config.yaml
model: "multi-label image tagger"
dataset: "dead-leaves pictures: piles of overlapping shapes"
train_examples: 145000
image_size: 32
crop_scale_min: 0.8
horizontal_flip: true
translate: 0.12
rotation_deg: 10
color_jitter: 0.2
arch: "vit"
norm: "layernorm"
norm_position: "pre"
hidden_act: "relu"
mlp_ratio: 3
head_dim: 48
fused_qkv: true
bias: "all"
qk_norm: false
layer_scale_init: 0.1
parallel_block: false
inner_norm: false
patch_size: [4, 4]
conv_stem: false
layers: 12
width: 384
positions: "sincos"
pooling: "class_token"
num_labels: 33
init: "torch_default"
residual_init: "none"
optimizer: "muon"
muon_scale: "original"
learning_rate: 0.015
momentum: 0.9
nesterov: true
orthogonalizer: "newton_schulz_5"
adamw_lr_other_params: 0.0029
max_grad_norm: 0.5
cautious_weight_decay: true
max_steps: 10700
batch_size: 64
epochs: 4.7
lr_schedule: "linear"
final_lr_fraction: 0.01
warmup_steps: 210
weight_decay: 0.02
adamw_weight_decay_other_params: 0
Rows from block 3 of a small multi-label image tagger, named by matrix and row number. Rows with one number belong to one neuron. Each number is 128 + 24 x the weight over its row's rms, rounded and kept within 0 to 255. All counts start at 0. After the name is the row's rms in percent of the matrix's.
Before each neuron's rows are labels from the 100 images, of 14976, where the neuron reaches its highest value: "responds to" is what is common among them. Only what is clearly more common there than usual is listed. The data: dead-leaves pictures: piles of overlapping shapes.
# fc1: MLP up (model.blocks.3.mlp.fc1.weight, 1152x384), inputs 0-95
# fc2: MLP down (model.blocks.3.mlp.fc2.weight, 384x1152, transposed), outputs 0-95

responds to: shaded; pastel; circle
fc1.151 092 [178 153  81 138  85 132 174 157 102 138 110 126 116 117 128 152 144  77 132 106 147 160 123 162 119 113 111 157 151 166  99 141 126 144 137 146 100 157 157  92  91 140 146 128  94 111 100 104 123 115 108 120 115 132 123 128 161 108 120 133 120 173  96 139 122 173 125 150 134 138 108 134 131 150  87 120 119 105  96  76 151 160 139  97 150 167 156 117 177 136 165 140 171 133 140 162]
fc2.151 092 [105 109 124 114 116  74 101 123  61 132 132 169 128 142 163  97 115 141 155 151 120 113  94 106 149  97  93 159 195 141 110 122 135 150 107 150 133 140 135 105 130 145 128 126 192 121 130 114 127 160  98 131 135  86 105 120  95 128 106 164 153 118 175 119 136 104 140 138 150 150 166 141 142 132 157  83 157 110 217 159 128  89 117 126 136 128  85 123 136  78 136 143 128 120  75 100]

responds to: grey
fc1.661 117 [118 140 125 155 110 152 138 112 118 134 136 169 148 143  83 148 160 129  85 138 139 145 145 154  76 111 122 121 131 139 176 152 125  94 133 120  45 142 107 154  91 124 166 147  83 188 144 123 141 127 112 124  95 101 143 153 112 131 115 103 142 114 146 119 173 128 171 129 132 118 136 135 104 139 102 140 167 146 134 141 107 120 129 105 130 184 142  97 130 101 167 154  95  81 145 138]
fc2.661 109 [ 99 113  89 108 133 130  98 138 110  93  84 137 111 145 104 105 113 110 150 104 130 143 147 131  93 155 137 141 115 136 137 144 155 137  64  98 117 112  97 157 119 114 134 119 116 117 126 165  94 145 118 135 138 141 120 176 107 117 142 132 115  90 106  90 134 133 139 118 160 166 105 145  87 133 162 122 127 108 106 138 102 119  63 132 165 117 120 143 149 162 135 123 137 132 132 181]

responds to: vivid
fc1.431 064 [111 119 166 119 114 110 139 123  82 108 112 141 122 104 127 142 124 135 181 130 127 121 121  96 113 121 121 120 165 148 135  89 114 106 140 132 147 128 140 101 147 120 119 164 120 126 157 101 148 146 104 126 106 111 103 142 156 139 131 129 116 170 143 135 113 145 116 125  97  94 158 113 148 135 129 105 122 132 105 167  62 106 140 119  99 104 106 140 137  90 131 158 125 109  93 129]
fc2.431 061 [144 126 133 118 178 170 128 158 166 133 167 147 153 108 109 127 147 123 110 173 180 122 137 132 128  86 130 152 128 134 121 135 150 125 113 128 145 145 117 130 110 127 112  99 124 125 143 102  92 142  72 116 122 116 166 143 127 134 109 127 129 152 162 128 143 179 132 134 156 138  94 179 112 141 107 170 140 122 141  67 168 124  93 139 186  88 117 133 151 135  83 112 119 150 118 108]

responds to: grey
fc1.514 041 [108 123 122 127 128 124 131 133 155 182 112 101 128 127 158 132 145 164 146 151 141 142 134 124 107 117 107 153  92  96 144 184 100 116 134 138  63 141 134 136 155 130 119 141 117 154 157 145  71 153 132  79 113 160 123 133 144 144 128  99 172 119 170 105 152 161 167 126 114  91  87 126 150 125  87 112  86 113 130 105 167 178 139 153 101 137 151 139 170 112 137 139 125 138 155 125]
fc2.514 040 [134 145 113 151  97 141 147 151 145 105  58 125 115 160 110 130 118 137  90 148 117 140 179 157 130  95 166 140  98 155 140 122 148 133 148 118 155 114 156 107 144 133 144 112 124 123  93 137 135 113 118 173 123 143 155 132 102 149 147 141 127 169  84 116 106 111 118 123 153 118 150 158 135 137 119 161 135 114 142 130  94  81 126  90 107  95 124 127 104  91  85 112 100  93  88 116]

responds to: grey
fc1.46 089 [150 107 123 120 114 123 113 112 100  88 133  83 172 131 133 140 135 102 119 158 104 134 160  98 110 121 155 136 164 124 141 100 107 114 157 104 134 126  96 125 125 144 115 143 109 135 145 163 146 117 182  91 115 162 151 112  84 168 138 123 154 148 150 135 151 175 131 134 152 181 148 141 153 147 144  92 122 114 140 104 159 113 134  89 123 161 100 113 134 132 114 122  94 126 168 157]
fc2.46 086 [112 181 163 133 105 115 128 128 167 148  70 116 104 121 133 125 120  95 164 122 137 143 113 128 101 156 129  98 117  96 153 140 109 151 100 136 142 149 139 171 139 150 155 147 184 115 107 146 123 152  86 127 176 102 105 151 110 117 129 176 107 136 145 152 149  74 121 160  90 114 140 133 155 123 101 102 120 108 117 116 116 116 147 127 118 125 103 123 155 166 137  92 109 142 154 159]

responds to: vivid
fc1.657 114 [166 133 113 101 110 111 128 116 131 128 109 153 129  72 133 120 120 129 117 192 124 172 140 155 133 131 163 153 185 101 169 154 111 172 160 152  86 129 103 108  82  81 125 127 113 130 139 126 119 197 110  98 163 122 125 120  76 166 155 129 125 126 100 149 118 142 164 157 143 138 130 167 131 120 112 129 103 134 129 112 154 132 132 117 130 119 138 118 123 179 112 130 115 124  44 182]
fc2.657 108 [ 99  91 127 137 112 132 122 122 147  99 115 153 133 149 109  95 123 131 180 131 139  94 133 147 134 129 123 114 122 145 134 111  78 143 100 103 101 144 125 120 125 138 149 125 112 133  98 154 160 140 119 124 110 139  96 170 146 138 128 144 124 150 166 109 103 135 118 166 170 118 110 161 146 134 136 131  89 141  82 155 125 119 162 143 176 150 115 131 121 126 175 131 160 103 132  95]

responds to: vivid
fc1.324 098 [132 136 143 156 127 146 146 135 144 140 135  84 128 155 131 116 116 135 153 123 115 157 100 133 128 122 142 136 121 164 115 167 154 126 124 127 144 136 123 131 120 123 135 150 127  72 115 101  71 124  91 115 129 112 134  90 114 119 131 156 135 124 147 182 117 111 112 114 144 143 133 198 133  82 126 139 101 139 124 129 145 129 119 128 127 105 104 130 135 132 108 130 153  72 146  88]
fc2.324 092 [134 102  86  88 119 118  96 135 147  92 105 165 100 108 107 145 118 122 121 129 161 115 157  90 100 126 140 147 156 134 172 127  87 162 175 127 176 112 132 146 115 148 111 166 158 157 118 116 160 189 143 140 147 128 146 127 122 132 116 125 113 106  93 148 157 115 107  96 100 139 116 126  87 121 141 107 152 147 143 110 142  93 122 112 102 135 133 129 109 126 167  99 115 115 150 124]

responds to: vivid
fc1.178 110 [130 140 110  92 160 132 140 112 161  97 112 112 118 118 106 143 162 119 114 137 125 148  79 161 163 162 102 123 155  86 186 154 142 116 183 122 151 120 108 130 123  87 120 115 144 120  55 132 135 111 112  89 163 165 142 117  92 155 114 109 128 128 106 127 120 100 143 123 139 115 128 104  93  99 132 172 187  96 103 156 139 108 113 116 138 118 162 110  92 163 167  88 130 115 135 162]
fc2.178 103 [122 115 140 150  72 156 143 150 147 143 117 152 130 112 129 115 128 130 110  87 107 138 128 134 110 104 153 128 129 156 117 133 134 143 166 144 158 161 135 156 141 172 133  93 131 169 146 127 161 119 140 111  82 161 104 155 138 136 119 121  98 126 113 125 184  86 146  98 157  92 128 135 124 108 114 105 149  94 106 119 112 136 144 125 139 122 116 118 176 117 101 115 100 140 120 116]

responds to: vivid
fc1.584 081 [ 70 147 109 124 140  99 109 123  91 117 156 164 106 157 161 129 127 157 118 167 164 119 110 183 120 135 115  89 152  71 137 144 110 146 124 143 138 128  99 116  99 177 113 115 174 158 132 103 117 178 131 141 133 143  99 127  84 125  96 101 111 112 112 129 132 127  97 102 102 125 109 152 138 153 113 131 113  88 108 113 177 158  99 163 148 174 131 138 142 133 151 121 115 142 129 124]
fc2.584 079 [166 149 158 144 133 157 129 165 137 150 109 106 143 101 110 143 130 128 144 114  91 120 134 142 107  67 123 133 123 150 163 125 131  72 123 142  87 125 142 126 120 107  97 123 142 134 131 142 102  83  90  93 130  70 131 108 129 119  84 144  86 127 138 155  86 121 131 134 163 157 146 124 117 116  85 128 131 130 127 123  95 123 126 116 172  89 151 150 138  92 114 176 133 125 154 111]

responds to: shaded; grey
fc1.135 116 [132 140 136 102 116  95 159 142 169 114 121 108  91  93 167 119 130 139 131 105 135 132 133 103 125 113 101 156 121 122 151 115 145 139 118  99 154  79 121 121 122 100 144 145 104  92 123 126 107 164 142 182 115 122 134 143 107 109 177 127 112 144  96 136 119  67 130 120  96 158 126 150 143 144 139 158  99 133 145 183 116 123 142 121  80 142  96 137 157 152 101 139  96 176 120  98]
fc2.135 124 [105 122 153 101 132 113 129 138 133 124 180  99 175 145 128 151 113 131 124 104 131 167 167 122 110 127 117 111  96 149 126 130  94 153 151 127  97 115 112 103 125  75 136 127 142 106 113 135 156 133 132 150 179 104 102 104 167  93 108 129 114 142 104 129 105 170 119 131 162  87 118  94 101 108  94 157 158 125 123 131 127 113 114 128 148 130 123 145 107 105 121 119  96 143 104 202]

responds to: grey
fc1.335 122 [159 124 143  99 120  88 152 131 111  84 151 104  85 132 100 118 144 128 112 143 125 145 153 147 174 152 146 121 117 102 114 138  89 147 147  83 110 163  98 135 184 169 103 137 133 104 115 170  75  94 148 163 122  99 146 143 112 153 135 106 166 119 144 171 154 128 140  87 122 108 103 129 113 147 154 112 118 100 131 114 126 110 117 147 128 118 194 131 137 104 141 139 131 124 166 103]
fc2.335 125 [122 120 163 145 124 151 147 121 105 169 107 142 143 134 161 112 141 142 143 113 140 165 154 102  83 128  99 126  86 161 125 148 156 105 125 108 130 114 117 159 137 109 134  80 131  68 109 141 151  93 159 115 109 161 132 137 103 129 115 144 105 136 173 123 150  81 123 101  98 140 145  98 116 160 111 117 128 157  81 129 148 106 108 120 130 108 138 104  82 175 114 132 117 150 135  96]

responds to: vivid
fc1.199 086 [139 111 110 184 151 142 129  92 107 132 136 148 165 143  82 120 138 160  67 145 164 151 151 145 154 158 144 147 120 150 106 100 138 111 180 144 127 118  86  74  89 115 119 168 144 137 112 131 117 138 123 117 139 107 122 154 131  75  87 102 118 139 145 105 159 174  85 111 125 101 140 148  85 129 137 108 136 101 148 154 114 114 139 160 118 151 129 163  95 116 178 155  86 115 152 126]
fc2.199 097 [124 140 147 113  83 162  88 172 124 131 157 108 140 164 144 125 134  93 108 107 133 165 146  92  97 139 117 121 106 170 141 160 119 148 116 137 117 114 130  72 162 119 142  97  96 102 132 106 109 105 112 133 123  87 116 140 139 121 152 119 136 111 156 153 118 133 129 156 135 149 100 110 128 127 142 156 142 171 115 110 109 124 105 107 127 107 126 110 175 132 110 114 145 158 107 116]

responds to: vivid
fc1.23 130 [ 87 121  97  97 154 147 167 112 121 119 106 161 104  76 145  97 130 155 125 155 137 117 121 114 136 125 137 119  92 142 124 118 125 110 109  99 128 111 127 144 117 162 113 131 134 133 128 117 145 111 142 109 134 122 164 123 106 120 103 132  82 121  93 132 121 152 126 129 129 132  84 152 123 142 135 149 124 136 142  99 121 120 107 160 145 175  96 118 133 117 143 116 118 110 107 124]
fc2.23 137 [ 79 114 200 211 188 152  87 151 143 122 120 161 108 136  87 130 128 100 144 129 100 127 124 150  96 164  96  91 181 158 137 128 118 110 127 155 113 154 135 145 123 168 139 127 131 139 104 109 147  70  50 136 110  98 103 118 110  94  85 123 136 126 114 156 132 139 129 122 107 135 145 127 125 128 113 159 113 137 110  65 122 131  94  89 128 100 151 162 122 142 116 133 123 165 146 170]

responds to: shaded; pastel; circle; palette: grey
fc1.745 107 [122 146  86 134 116 114 194 104 105 143 149 138 133 102 122 103 154 106 149  71 128 162 140  69 120  94 152 125 134 132 157 151 127 150 163 161 123 156 124 118 130 147 134 121 149 165 137 132 129  92 124 153 130 151 118 166 160 124  93 150 100 175 120 126 109 127  72  79 154 113 109 149 124 163 167 124  98 132 102 125 123 117 139 147 145 166  70 139 159 120  96 130 111 162 134 101]
fc2.745 102 [139 138 130 100 106 117 120 133 119 118 142 142 147 108 135 146 129 130 151 167 151 127  89 137 138 128 123 160 169 138 119 133 114 113  78 143 150 111 138 150 145 146 120 101 120 105 127 151  83 133 132 122 104 166  92  73 103 163  93 156 121  93 135 121 139 109 103  96 154 153 119 110 106 133 174 137 159 133 167 124 120  98 131 115 147 175 117 139 114 172 133 100 190  83 108 100]